A small image denoising model, trained from scratch.
Model: 32-pixel images, arch unet, norm groupnorm, activation gelu, widths [96, 192, 384, 384].
Training: soap at rate 0.0048, 12400 steps.
Data: trained on rendered scenes of toy objects such as cars, trees, mugs and chairs, 48750 training examples, 32.6 epochs.
Rows from block 8 of a small image denoising model, named by matrix and row number. Each number is 128 + 32 x the weight over its row's rms, rounded and kept within 0 to 255. All counts start at 0. After the name is the row's rms in percent of the matrix's.
Before each channel's rows are labels from the 100 images, of 14976, where the channel reaches its highest value: "responds to" is what is common among them; "peak on" is the class under the peak. Only what is clearly more common there than usual is listed. The data: rendered scenes of toy objects such as cars, trees, mugs and chairs.
# conv: 3x3 conv (model.decb.0.0.conv.weight, 384x768x3x3, each kernel summed), inputs 0-255

responds to: house; largest object: house; arch
peak on: house
conv.73 095 [140 118 139 118 119 168 167 122 107 114 128 115 122 139 118 132  94 126 137 149 118 157 133 128 101 129  84 146 128 104 132 139 119 137 145 136 140 132 124 132 143 129 128 114 132 115 110 133 145 122 149 160 134 137 148 140 159 131 128 127 144 122 126 117 100 108 136 134  93 116 119 132 149 102 146 118 141 129 159 138 119 155 135 162 112 117 145 156 119 119 112 136 139 132 120 138 104 150 121 127 134 127 109 154 117 124 149  88 107 136 127 139 117 106 121 105 141  94 127 139 134 113 114 142 134 132 140 122 138 134 138 132 125 141 115 124 137  99  96 141  95 132 137 125 137 151 134 119 127 117 116 121 127 152 117 126 154 127 151 103 154 121 137 100  99 145 141 130 151 130 115 126 108 120 145 139 142 110 138 129 131 140 124 152 146 161 152 113 133 127 114 146 142 101 135 108 171 116 136 119 136 105 138 131 124 121 129 128 127 129 114 125 118 140 140 119 148  91 112 144 139 130 113 122 119 142 149 150 135 132 149 128 130 131 118  88  99 122 132 133 140 118 135 167 141 133 140 136 103 117 145 121 116 123 158 111]

responds to: house; largest object: house
peak on: house
conv.76 122 [153 124 134 159 103  74  42 124 108 133 150 135 147 128 161 109 144 146 185 194  93 123 119 155 121 126 133 111 112  83 157 110 120 117 135 121 166 115 111 180  87 108 127  66 143 129 129 122 168  87 100 129 139 139 109 117 161 124  54  93 127 115 148 146 109 129 139 120 104  83 155 138 129 103 131  89 132 121 129 146 152 116 132 132 122 143 126 113 196  91  80 152 109 143 124 130 153  94 134 138 178 119  91 133 121 165 102  92 127 107 134 138 123 119 104 146 122 150 118 119 127 162 131  82 141 122 175 150 147 117 128 126 155 105 131 113 122 136 138 146 112  91  96 111 110 160 108  57 136 142 119 129 108 119 105 137 123 157 119  81 148 126 140 121 115 145 145 111 118 112 104 137 109 127 158 122 115  73 152 115 136 136 110  87 116 115 124 123 151 111 124 149 117 105 129 140 132 146 128 117 100 130  93  92 117 110 116 121 144 139 142 168 156 145 138 121 133 142  91 175 104  96 112 142 141 136 131 112 133 182 129 122 107 113 113  90 157 121 121 131 132 166 131 118 146 134 116 126  71 131 125 169 149 115 145 123]

responds to: trophy; largest object: trophy
peak on: trophy
conv.247 097 [163 148 140 120 112 137 123  82 136 124 144 124 145 134 126 114  96 130 126 152 143 129  67 164 142 133 112 137 111 146 132 123 126 145 138 122 111 132 141 132 142 150 131 113 143 124 114 103 119 119 124 122 123 128 150 124 123 163 135 115 118 112 151 116 106 141 127 140 132 103 146 147 124 159 130 109 153 141 136 143 136 133  99 136 134 112 105 141 127 177 121 137 158 136 133 115 124 136 135 122 132 122 116 108 137 132 141 133 119 157 139 140 105 129 144 153 164 125 141 165 133 160  60  89 111 135 155 120 128 142 128 177 137  97 128 136 136 147 108 124 109 105 106 132 117 148 143 109 138 125 118  92 141 121 120 125 135 133 144 133 147 138 113 103 122 144  83 155 152 134 118 112 114 179 129 164 168 108 144 162 139 123 144 117  99 157 120 136 108 127 125 138 120  61  88 146 143 146 125 111 137 120  89 133 112 179 131 123 108 116 144 134 136 112 137 122 120 104 125 151 129 111 122 125 151 134 112 148 123 126 118 149 115 142  93 145 114 146 128 127 103 155 147 141 128 135 114 129 109 106 125 118 141  98 119 118]

responds to: trophy; ice cream; largest object: trophy; largest object: ice cream
peak on: trophy; ice cream
conv.38 105 [117 122 124 110  82 123 125 118 133 135 103 163  94 133 164 123 120  97 125 144 126 132 153 138 102  74 141  68 111 130 142 118 108 118 118 127 138 137 121 153 135 153 132 133 136 149 151 105 127 165 109 132 134 132 132 123 129 134 131 133  90 154 116 141 153 137 123 139 135 115 146 135 118 102 122 152 119 121  95 119 132 125  96 122 111 157 127 126 125 120 123 125 102 147  99 110 100 136 130 134 134 137 140 119 144 129 132 183 103 169 129 123 129 166 125 153 130 142 136 120 110 125 127 123 111 143 134 156 146 119 107 157 132 131 106 123 133 154 172 123 128 136 123 115 125 147 112 126 101 144 151 133 100 116  88 111 120 148 116 139 101 137 122 142 156 121 140 129 119 137 136 105  89 122 124 118 125 109 124 116 101  97 129 134 130  85 118 129 140 107 157  71  86 147 123 151 147 117 145 126 118 173 116 108 119 124  82 164 158 132 135 120 138 135 122 126 101 140 107 128 142 145 113 106 134 166 126 119 128 151 115  88 139 118 147  95 136 125 126 145 113 158 120 112 121 108 130 125 130  95 109 121 138 128 129 120]

responds to: dog; duck; largest object: dog
peak on: dog; duck
conv.333 097 [116 146 138 138 115 131 147 139 171 137 145 100 132 146 143 127 107 112 110 114 122 117 142 133 147 114 139 115 153 136 118 122 137 114 118 117 114  91 113  92 140 111 127 152 133 138  94 145 119 132 131 127 117 144  78 119 130  85 123 101 142 134 102 145 182 136 132 148 124 114 132 141 116 126 113 128 138 125  99 135 148 129 138 100 158 137 155 141 153  77 144  99 116  97 112 112 127 168 107 164 137 109 114 136 122 141 132 161 149 116 111  91 168 135 169 113 128 128 134 104 106 144 159 169 120  94 121 143 123  88 134 142 133 150 155 141 115 114 116 141 118 131 149 120 105 129 135 141 136  99 126 121 142 134  76 150 152 122 154 168 135 114 147 125 116 120  77 162 110 136 136 139 154 130 116 103 118 140 136 165 163 127 137 140 121 178 114 140 131 126 133 134 133 179 107 139 101 129 117 105 102  61 148 155 182 116 187  86  90 129 141 149 127 110 149 113 116 140 213 121 116 134 191 133 132 123 114 113 146 105 123  97 123 108 204 190 137 147 121 118 102 121 140 146 137 125 123 107 170 122 130 101 129 148 140 139]

responds to: car; largest object: car
peak on: car
conv.99 083 [127 138 119 140 121 116 185 113 122 125 132 113 121 137 136 115 145 137 117 146 111 134 103 158 117 158 111 115 111 121 188 181 142 118  99 123 138 170 118 122 129 150 182 140 126 119 125 122 136 137 116 143 108 152 170 141 128  89 133 126 158 109 126 126 116 118 138 122 119 126 146 104 131 122 114 129 123 153 143 140  71 104 126 128 115 128 153 118 120 142 128 164 118 138 134 113 133 122 122 159 154 129 110 110 126 137 150 128  97 120 140 118 116 127 143 164 120 130 141 138 163 148  92 157 122 126 136 153 141 139 154 117 154  85 112 124 143 173 124 172 108 145 119 181 166 144 126  82 103 128 130 132 127 160 135 132 134 148 143 136 134 135 122  96 105 138 130 134 157 137 125 141 115 127 102 167 159 149 131 165 128 120 136 127 133 141 145 152 122 140 120 110 128  97 118 135 176 126 166 115 123  90 123 152 119  85 134 115 140 138 137 103 118 126 141 110  96  71 119 209 117 112  89 109 118 150 120 168 130 144 138 107 133 185 102 137 122  98 101 110 123 145 120 149 132 139 116 126 112  89  90 115 164 119 128 109]

responds to: ice cream; largest object: ice cream
peak on: ice cream
conv.318 115 [133 136 135 116 112 103 120 112 117 131 141 145 168 120  87 128 128 144 119 124 128 124 120 115 142 141 127 132 101 115 157 143 132 131 138 140 138 132 123 138 123 148 110 129 122 122 107 113 139 131 125 126 132 125 172 122 136 147 110 114 130 139 109 150 129 127 140 152 127 130 129 143 105 129 131 113 141 135 119 117 127 116 140 110 118 104 158 107 132 127 124 130 125 117 135 107 129 124 137 102 124 110 138 129 129 146 118 117 122 139 127 122 125 115 116 167 134 118 149 120 123 115 114 128 149 106 139 126 120  97 106 107 130 127 142 105 177 132 115 129 117 136 120 145 116 146 145  87 129 133 133 127 137 115  92 156 143 119 158 114 124 136  98 133 116 117 121 137 143 142 137 120 120 113 133 144 124 118 122 118 142  96 132 116 117 146 117 144 148 136 108 119 123 128 116 165 115 141 125 119 146 106  86 144 147 133 148 124 157 114 131 145 155 106 149 123 123 119 147 131 134 121 124 127 141 108 118 127 177 129 132 126 103 132 126 160 123 144 160 113 116 170 139 121 149 126  99 129 131 109  97 104 141 109 128 139]

responds to: robot
peak on: robot
conv.154 108 [129 129 115 111 144 117 120 132 117 129 148 134 113 129 150 129 117  93 133 141 118 124 129 142  95 113 161 134 104 121 163 109 148 143 106 124 122 124 149 138 133 120 140 129 135 122 130 140 150 135 120 116 131 139  96 124 120 119 124 125 119  89 118 120 157 135 156 131 115  97 130 128 114 131 131 123 123 133 104 146 121 159 111 133  91 116 153 136 148 102 128 125 100 146 129 128 113 139 137 166 132 123 105 119 126 130 134 137 124 128 130  80 144 143 119 122 127 126 116 112 115 133 132 121 103 146 137 121 136  85 133 106 120 156 109 139 128 123 123 123 124 125 113 139 123 139 110 129 128 129 126 111 121 126  85 127 129 132 137  99 139 143 135 139 106 125 119 135 120 148 149 137 121 145 136 130 113 105 131 133 140 123 137 107 132 131 133 140 114 122 132 123 124 143 106 131 120 152 137 105  89 130 128 129 121 108 135 156 116 150 132 140 123 142 130 122  98 163 129 108 129 160 127 122 153 143 147 123 133 140 143 110 125 102 133 129 145 118 128 127 124 140 119 125 111 112 130 142 143 107 111 117 149 132 179 122]

responds to: dumbbell; boat
peak on: dumbbell
conv.253 095 [135  96 122 126 127  90 121 147 118 134 152 128 138  87 119 143 104 117 135  98 132 114 155 148 146 110 153  93 117 106 155 166 128 157 130 130 132 121 125 129  89 162 120 130 133 125 137 130 124 124 110 128 118 146 133 102 134 127 120 105 103 120 115 139 154 148 147 123 125 139 108 123 116 126 136 118 115 113 138 145 115 131 142 152 118 128 135 104 150 151  96 149 133 142 129 145 163  95 132 108 109 110 118 153 126 144 132 137 131 130 150 124 145 105 124 130 122 146 109  79 144 102 118 132 110 110 136 154 134 108 123 115 164 153 123 120 129  83 124 101 125 136 139  90 180 125 105 128 115 150 133 141 134 114 111 135 139 116 128 126 119 141 137 135 100 140 112 120 138 155 147 136 112 142 126 138 145 121 154 117 147  85 133 122 125  85 163 120 139 135 119 120 116 123 166 122 152 125 124 118 141 156 125 158 123 134 139 132 149 149 143 160 122 138 142 124 136 129 101 187 151 132 120 124 130 116  82 136 151 124 127 131 164 148 154 128  96 113 122 134 136 178 123 114 132 134 127 121 118 156 133 123 128 149 158 116]

responds to: light from the right; teal object; barrel; largest object: barrel
peak on: barrel
conv.169 093 [141 119 132 124 132 118 145 127 135 124 139 126 115 116 151 135 123 119 126 135 100 114 119 122 130 103 127 116 105 111 133 124 142 136 134 136 148 104 122 128 117 121 141 117 122 133 136 128 119 114 119 137 106 126 110 112 145 100 140 132 134 131 112 145 160 130 149 144 116 131 134  88 104 142 125 120 138 127 101 123 140 167 130 134 129 130 127 130 153 109 141 123 160 122 115 151 132 132 117 118 121  95 151 132 112 131 130 131 138 130 118 120 103  99 127 114 123 156 138  96 122 133 136 140 150 134 122 153 133  96 120 137 132 140 114 127 114 102 114 123 128 149 122 107 122 106 127 125 128 137 114 127 107 125 112 147 136 129 130 125 115 127 117 146 105 121 120 131 149 143 117 124 136 122 130  92 120 112 132 129 141 135 125 119 147 132 123 144 122 142 123 132 115 150 144 123 124 133 128  92 124  97 111 126 139 122 162 120 130 132 133 149 117 123 119 115 146 146 146 133 133 121 162 144 168 113 106 123 141 147 119 129 134 116 131 124 116 135 107 116 136 144 124 128 126 111 102 118 150 115 110 109 121 145 177 142]

responds to: house; largest object: house; robot; largest object: robot
peak on: house; robot
conv.241 084 [114 137 114 141 113 151 130 151 157 153 105 129  97 142 146 140 113 145 152  96 154 139 129 108 117 101 138 102 134 174  96 111 141 113 117 133 116 121 105 100 151 110 138 138 126 137 134 112 124 121 145 116 109  86 108 123 104 131 114 129 142 186 123 132 124 104 109  80 108 109 135 128 118 147 110 157 139 142 124 127  93  87 122  94 152 129 107 140 132 118 155  61 129  90 116  73 134 141 141 145 106 171 129 113  89 132 115 138 161 114 127 134 164 154 128 104 119 128 155 129 152 120 152  92 119  93 116  98 104 152 130 133 133 128 133 146 130 122 152 136 174 103 131 116 154 135 137 170 115 129 137 146 134 131 124 116 127 123 130 119 141 117 152 139 171 145 125 159  54 102 133 125 104 126 139  90  72 110 117 145 157 169  91 133 122 163 117 147 146 141 134 135 160 156 117  99 109 117 137 164 170  95 144 118 136 116 145 106  95 105 141 119 129 146 131 122 148 115 157 117 112 124 115 117 130 129 153  70  89 104 112 108 149 197 114 114 147 144 155 138 135  97 135 103 140 120 101 107 137 156 142 143 133 156 115 106]

responds to: ice cream; largest object: ice cream
peak on: ice cream
conv.181 106 [151 107 124 158  99 109  97 119 147 109 107 147  74 119 139 106 145 114 150 155 131 127 119 162 119  80 142 107 105 104 157 132 121 112 103 165 148 145 106 146 129 115 156 101 132 123 124 119 141 131 128 166 117 125 143 113 142 133 152  65 119 152 115 164 123 146  88 106 133 127 133 143 114 111 116 137 120 150 144 132 147 146 127 146 147 113 141 120 129 128 128 144 125 127 106 140 146 109 120 149 160 118 153 117 119 112 111 140 121 150 130 149 163 166 140 139 121 153 153 130 133 128 139 128 108  96 131 201 114 130 158 146 140 125 100 146 115 130 182 148 113 105 132 126 129 177 132 120 112  99 156 112 129 120 138 133 110 162 136 107 155 116  97 107 136 118 155  87 134 139 142 178  86 133 142 102 108 128 151 104 100 140  97  95 124  80 117 116 144 107 132 121 137 143 167 118 142 134 152 118 131 171 104 132  99 135  90 131 170 159 123 179 127 117  93 116 143 138 111 155 136 126 114 137 132 157 113  90 114 148  88  90 135 118 139  70  83 136 125 118 113 203  96 124 150  96 132 129  81  92 101 138 163 156 131 110]

responds to: trophy
peak on: trophy
conv.344 096 [134 157 141 138 132 141 148 125 134 126 143 142 149 135 145 125  97 138 127 143 153 126 121 139 132 159 119 117 129 125 133 126 119 129 129 137 126 141 118 134 122 127 124 117 132 128 128 120 159 139 125 134 127 131 130 129 130 124 119 112 167 111 139 116 123 137 118 160 119  95 151 156 135 136 167 132 133 121 125 122 135 128 116 116 146 113 130 139 123 161 129 133 110 108 132  94 108 137 120 133 130 144 108 112 115 154 136 121 102 146 124 115 139 137 136 142 167 102 117 139 107 127 103 106 112 108 130 116 121 142 146 135  88 102 132 122 127 148 127 129 110 106 118 146  85 151 190 114 133 128 144 123 120 125 104 144 131 140 134 122 144 136 132 114 121 109 124 153 145 124 118 127 115 117 125 160 144 141 146 126 127 110 137 115 123 174 117 145 159 106 135 130 136  93  83 142 127 138 143 126 125  84 120 126 133 121 133 129 136 129 138 142 144 132 157 125 115  80 133 120 147 144 113 127 155 125 152 125 136 116 136 115 115 114 120 152 122 139 147 145 102 124 128 135 126 147 106 131 119 125 108 114 136  98 128 114]

responds to: trophy
peak on: trophy
conv.30 112 [131 151 150 140 121 113 127 108 143 125 124 146 142 119 130 123 111 149 124 146 132 117 117 146 134 163 130 119 149 109 122 151 135 104 136 132 107 143 132 144 124 141 139 116 144 132 133 132 141 118 125 134 130 138 131 120 122 118 124 123 130 127 134 134 124 126 129 130 121 120 154 142 135 147 138 148 119 126 128 130 132 124 129 115 146 110 122 119 124 145 140 134 129 126 124 121 134 125 134 150 152 137 121 126 152 151 133 105  94 115 116 115 114 108 143 130 142 108 118 143 124 142 106  91 129 122 117 120 150 127 133 126 133 125 120 117 137 148 122 133 120 109 133 154 119 127 145 108 136 132 131 131 122 132 127 159 149 143 125 121 147 119 137 129 137 120 105 146 156 138 127 105 121 113 124 141 130 122 135 140 139 100 125 124 110 153 130 137 128 112 128 138 131  84 114 149 127 126 133 139 132 117 116 121 146 125 148 124 139 120 157 107 143 121 119 135 118 106 110 161 120 133 105 109 131 140 156 119 132 136 125 126  94 132 100 141 118 145 136 124 123 129 120 118 142 158 121 122 128 127 123 109 128 110 113 132]

responds to: trophy; largest object: trophy
peak on: trophy
conv.326 084 [102 160 134 116 106 170 160 110 130 118 117 108 132 193 122 147  35 151 156 121 164 133 128 127 141 138 134 103 139 136 129 122 125 160 138 113 123 111 149 110 139 122 137 156 130 157 117 108 134 112 144 133 173 143 107 109 150 129 109 134 141 136 151 133 148 130 144 128 132 144 104 124 177 110 144 136 157 125 135 124 154 118 130 107 143 154 150 164 113 145 102 109 131 107 127  94  83 151 119 107 122 113  98 130  97 160 145 154 162 179 127 111 128 150 120 121 143  84 135 159 109 120 144 132 116 107 162 109 115 169 126 151  94 108 133 149 115 126 125 133 119 147 151 140  89 177 153 143 131 114 116 131 149 130 129 110 163  99 137 156 159 123 164 115 143 102 102 165 126  99 136 115 142 151 123 161 155 170 150 138 116 135 150 181 131 155 112 129 132 141 109 151 130 130 104  87 111 115  97 117 142 102 132 140 110 117 134 126 123 113 107 178 135 147 227 112 130 104 138 121 142 163 130 129 101 107 166 133 159 122 132 131 117 111 152 149 129 141 142 138 136 147 136 154 143 148 118 127 122 123 142 109 107 100  85 135]

responds to: robot; largest object: robot
peak on: robot
conv.95 110 [161 115 116 107 127 167 180 107 133 125 137 140 130 130 126 123  94 130 172 139 123 137 134 121 112  99  83 118 123 122 133 111 122 127 118 111 159 104 143 152 132 145 129 120 141 124 131 117 138 145 155 142 114 127 109 125 131 136 103 122 133 120 143 134 140 142 165 160  93  42 142 131 136 116 151 106 178 134 112 141 140 152 128 154 131 128 128 156 129 116 113  88 127 117 101 105  75 161 130 130 109 107 111 122 108 158 133 124 140 148 121 132 125 121 137 119 138 130 137 101 116 136 124 162 128 126 140 109 130 101 103 144 130 132 127 125 122  85 122 136 124 137 127 110 118 115 131 106 121 144 111 131 113 118  76 146 147 119 119 132 144 131 132 131  97 128  95 150 146 134 129 113  96 149 125 117 151 106 152 152 149 135 130 137 119 161 135 136 149 123 134 116 144 133 109 131 144 137 119 119 127  97 126 120 121 109 139  91 114 128 129 141 129 132 199 126 117 106 142 122 123 140 127 133 157 132 122 118 122 122 135 128 124 108 132 124 118 147 124 128 128 134 129 120 113 123 136 112 130 111 145  97 120 129 142 157]

responds to: dumbbell; largest object: dumbbell
peak on: dumbbell
conv.151 106 [106 121 129 114 132 118 146 127 128 122 138 131 109 124 125 139 118 100 118 130 152 126 122 103 126 117 120 119 123 132 134 146 169  93 112 109 143 148 137 124 142 152 126 134 128 147 145 148 111 151 116 119  90 133 128 132 111 136 134 103 119 145 120 110 126 154 134 118 119 123 126 126 111 123 137 122 105 155 132 133 114 145 148 146 112 112 145 116 108 153 158 121 148 124 129 112 140 122 126 134 116 125 107 113 151 132 130 148 119 120 136 124 135 122 132 147 125 129 119 113 131 114 109 148 124 142 110 130 142 113 136 111 141 127 115 123 155 126 150 104 126 128 146 132 139  96 123 124 106 122 134 127 110 127 103 173 122 110 132 140 124 129 124 126 136 116 105 146 158 153 146 123 114 143 138 149 113 114 128 149 118 120 121 150 131 116 137 143 134 126 126  92 139 125 124 140 111 161 144 141 132 147 128 158 145 135 114 125 106 122 147 120 122 135 156 129 126 137 134 132 125 123 138 120 127 136 116 134 130 133 113 117 153 151 150 161 115 114 141 124 111 134 119 140 126 102 129 126 142  99 116 121 122 135 145 120]

responds to: dumbbell
peak on: dumbbell
conv.116 076 [100 131 119 146 128  66 129 133 107 155 120 143 124 112 111 118 166 121 102 134 115 103 130 125 123 133 149 130 116 107 142 131 143 118 129 127  90 159 139 122 117 141 123 125 139 122 118 128 136 128 119 116 119 116 127 143 136 117 125 134  94 134 119 128 148 129 121 112 135 142 139 131  99 151 121 120  54 106 109 139 120 133 117 126 117 139 146  85 135 110 144 145 110 150 132 131 141 116 140 127 141 145 145 137 162 119 104 106 115 106 131 128 131  72 141 145 117 136 135  66 137 106 126 127 138 149  95 146 141  89 130 102 164 138 141 133 165 147 124 118 113 126 126 128 149 140  75 129 145 133 101 130 129 131 124 122 134 122 140 137 124 126 123 196 138 133 144  85 154 153 148 124 138  94 141 111  89 110  99 125 127  92 110 109 127 105 124 137 109 131 125 111 122 136 148 132 121 133 151 135 120 161 129 138 192 145 128 148 163 107 173 108 124  92  84 135 136 149 143 159 119 130 130 126 122 138 129 131 127 141  98 115 138 145 150 141 159 113 139 123 116 131 133 116 125 121 135 124 147 148 103 125 112 165 127 126]

responds to: car; largest object: car
peak on: car
conv.188 096 [125 128 121 142 141 132 138 118 152 121 151 119 108 134 133 132 123 151 144 107 118 122 119 145 126 142 136  95 146 114 121 157 130 124 117 126 115 129 135 116 130 146 139 169 142 119 158 126 116 145 130 116 117 139 114 130 117  97 126  91 137 117 135 111 134 121 139 150 140 145 127 114 127 117 150 119 135 125 124 127 139 138 163 155 113 105 152 115 126 118 135 139 110 136 115 151 118 140 140 137 140 112 131 134 132 127 113 129 136 117 137 115 149 110 154 121 121 154 134 112 124 134 139 146 123  93 135 143 133 145 128 115 130 126 119 164 138 157 118 126 149 118 147 139 126 147 132 129 155 107 114 132 128 134 134 115 148 133 144 146 129 119 141 109 107 108 105 126 157 138 134 132 146 136  92 136 144 121 121 155 127 117 150 134 118 144 137 125 146 121 100 137 133 112 111  98 139 144 131 113  95 116 131 150 130 104 150  99 130 140 152 163 132 138 143 111 115 128 126 132 137 118 154 144 112 114 115 134 150 127 120 127 122  90  98 113 136 129 115 120 105 127 119 128 139 123 143 120 134 137 132 156 134 153 128 140]

responds to: robot; largest object: robot; boat
peak on: robot
conv.161 090 [167 119 126 148 124 146 125 116 110 139 168 105 139  87 150 148 136 125 131 113 104 113 129 127 120 118 137 133 119 102 139 124 110 148 143 134 114 108 114 103  98 110 136 135 166 130 104 130 121 123 131 143 169 149  98 127 121 118 116 127 140 115 137 152 144 121 136 157 149 112 110 129 133 117 122 127 156  91 131 116 161 138 124 154 136 143 144 143 134 122 133 152 117 133 132 158 109 127 122 120 126 132 132 148  93 146 128 136 128 160 112 131 132 121 122 123 133 141 149  72  99 117 143 154 166  90 136 156 125 152 100 143 151 128 122 162 113 104 138 127 144 152 138 109 126 148 127 130 149 122 130 124 144 103 128  94 158 132 118 159 127 135 120 121  86 149 133 108 152 124 115 134 112 124 126  99 157 146 135 148 146 139 115 157  97 130 133 122 137 153  95 142 121 135 112 109 146 131 122  93  91 124 140 121 122 122 154 120 156 135 113 140 152 121 138 125 115 139 130 135 119 118 162 143 172 137  92 143 141 121 128 143 106 104 142 121 143 133 118 140 140 139 127 131 160 113 124  99 119 157 103 136 123 124 168 130]

responds to: robot; tree
peak on: robot
conv.323 110 [126 133 124 132 105 112 144 122 131 127 156 121 124 124 120 122 123 138 135 116 125 123 116 138 134 112 111  99 137 132 140 149 129 108 130 114 120 130 115 130 127 148 103 140 118 118 133 132 133 128 129 109 109 141 122 130 138 117 111 121 137 128 115 146 135 133 139 158  93 103 135 133  90 122 163 119 129 156  99 127 124 136 147 143 121 128 133 102 129 133 135 116 133 120 130 114 142 119 117 112 128 114 113 136 123 170 113 122 123 129 145 119 143 109 127 109 128 152 114 108 131 122 119 156 135 111 133 133 124 126 104 104 140 125 125 118 145 106 131 103 132 128 121 114 119 140 136 136 125 130 147 130 132 124  78 140 135 108 134 140 135 120 138 137 110  90  77 147 148 112 131 116 115 127 145 121 134 106 128 138 124 110 136 130 127 132 129 134 139 135 113 138 126 120 116 136 121 133 124 133 144 122 124 138 128 131 126 102 120 110 145 148 144 117 180 110 128 109 129 169 121 117 183 134 166  93  96 125 147 125 149 143 143 126 131 127 102 130 148 128 124 133 130 122 147 117 102  86 119 130 113 124 145 133 158 109]

responds to: dog
peak on: dog
conv.164 115 [138 122 131 150 121 123 137 110 133 120 145 131 129  97 127 117 115 133 148 131 120 116 105 117 118 124 122 136 127 117 133 145 127 114 128 123 132 121 150 123 122 124 142 133 161 126 128 128 119 121 139 129 126 133 110 121 116 116 107 106 122 124 145 122 128 132 120 147 119 102 133 156 121 123 159 133 126 131 134 139 139 150 126 137 133 139 120 136 141 146 121 134 128 131 132 134 124 110 139 134 141 135 105 105 120 147 123 121 131 133 127 136 134 117 136 132 127 162 131  91 121 114 134 136 140 119 127 127 141 143 118 112 148 139 126 144 135 102 117 125 140 111 125 130 123 134 126 121 129 122 131 133 121 124 108 141 142 126 127 130 140 115 152 122 105 117  94 132 141 119 128 128 105 119 129 130 150 114 133 147 124 129 123 130 118 113 143 133 115 126 107 113 136 119 114 137 157 140 137 133 121 139 129 129 128 120 118 115 131 118 114 111 133 124 153 117 118 125 123 161 120 123 133 120 159 143 110 114 123 133 125 141 123 123 140 114 129 140 137 121 122 133 121 126 129 122 138 122 116 129 121 124 134 136 143 124]

responds to: dumbbell; largest object: dumbbell
peak on: dumbbell
conv.303 089 [113 123 118 151 108  88 122 108 132 141 117 137 115 130 153 124 187 158 102 119  90 106 133 148 124 138 162 115 143 139 115 141 110 136 116 118  97 135 106 115 141 134 156 109 119 140 146 141 110 135 103 130 145 148 127 127 128 126 166 119 134 132 111 136 136 134 116 123 165 164 133 121 123 125 101 128 124 138 127 124 118 117 130 141 132 149 108  79 130  99 150 142 110 135 161 143 161 140 129 135 152 132 144 127 191 104 142 143 136 133 131 129 139 144 138 132 115 132 141 136 135 146 122 125 121 151 123 164 117 132 112 138 148 105 109 125 135 191 154 125 146 140 127 127 151 127 108 116 121 139 165 124 131 101 145 100 107 146 100 166 120 124 126 122 129 148 144 111 138 116 128 138 172 152 115 128 106 155 146 128 141 115 129 126 122 129  83 115 144 112 143 136  94 124 140 111 124 126 121 108 129 110 127 108 150 138 165 150 138 145 170 105 131 164 119 106 150 173 117 147  95 112 133 138 130 148 122 155  79 123 110 105 132 133 122 128 151 129 116 128 136 143 129  95 142 140 133 125 126 127 122 120 165 136 135 123]

responds to: light from the right; ice cream
peak on: ice cream
conv.122 097 [156 103  82 142 129 124 154 113 141 129 133 127  95  94 114 118 141 135 134 112 116 146 114 122 139 132 132 131 141 145 134 167 124 144 106 120 114 132 141 116 145 145 183 140 139 139 122 124 149 119 148 123 148 119  97 136  87 120 146 124 141 126 145 111 117  87 105 130 142 127 119 105 122 132 149 122 114 135 131 131 111 169 119 154 138 132 144  86  96 144 152 111 138 123 132 129 141 113 132 129 114 126 139 127 129 116 123 136 141 122 142 137 126 145 120  99  92 165 113 114 139 150 125 172 136 139 110 114 126 146 111 113 132 137 116 144 121 140 130 133 158 121 123 134 142 148 125 158 144 127 122 159 129 126 143  93 126 112 123 146 173 113 146 143 105  97 125 101 124  93 163 143 149 155  96  93 110 157 121 144 132 144 125 143 128 119 142 138 112 139 111 124 131 128 136 104 131 116 128 161 114 125 133 140 112 145 150 100 118 121 133  94 113 127 141 133 118 153 142 148 125 127 122 130 154 128 119 125  86 130 115 118 146 134 102 122 123 133 141 110 135  98 117 109 135 110 150 121 132 135 120 138 106 177 150 145]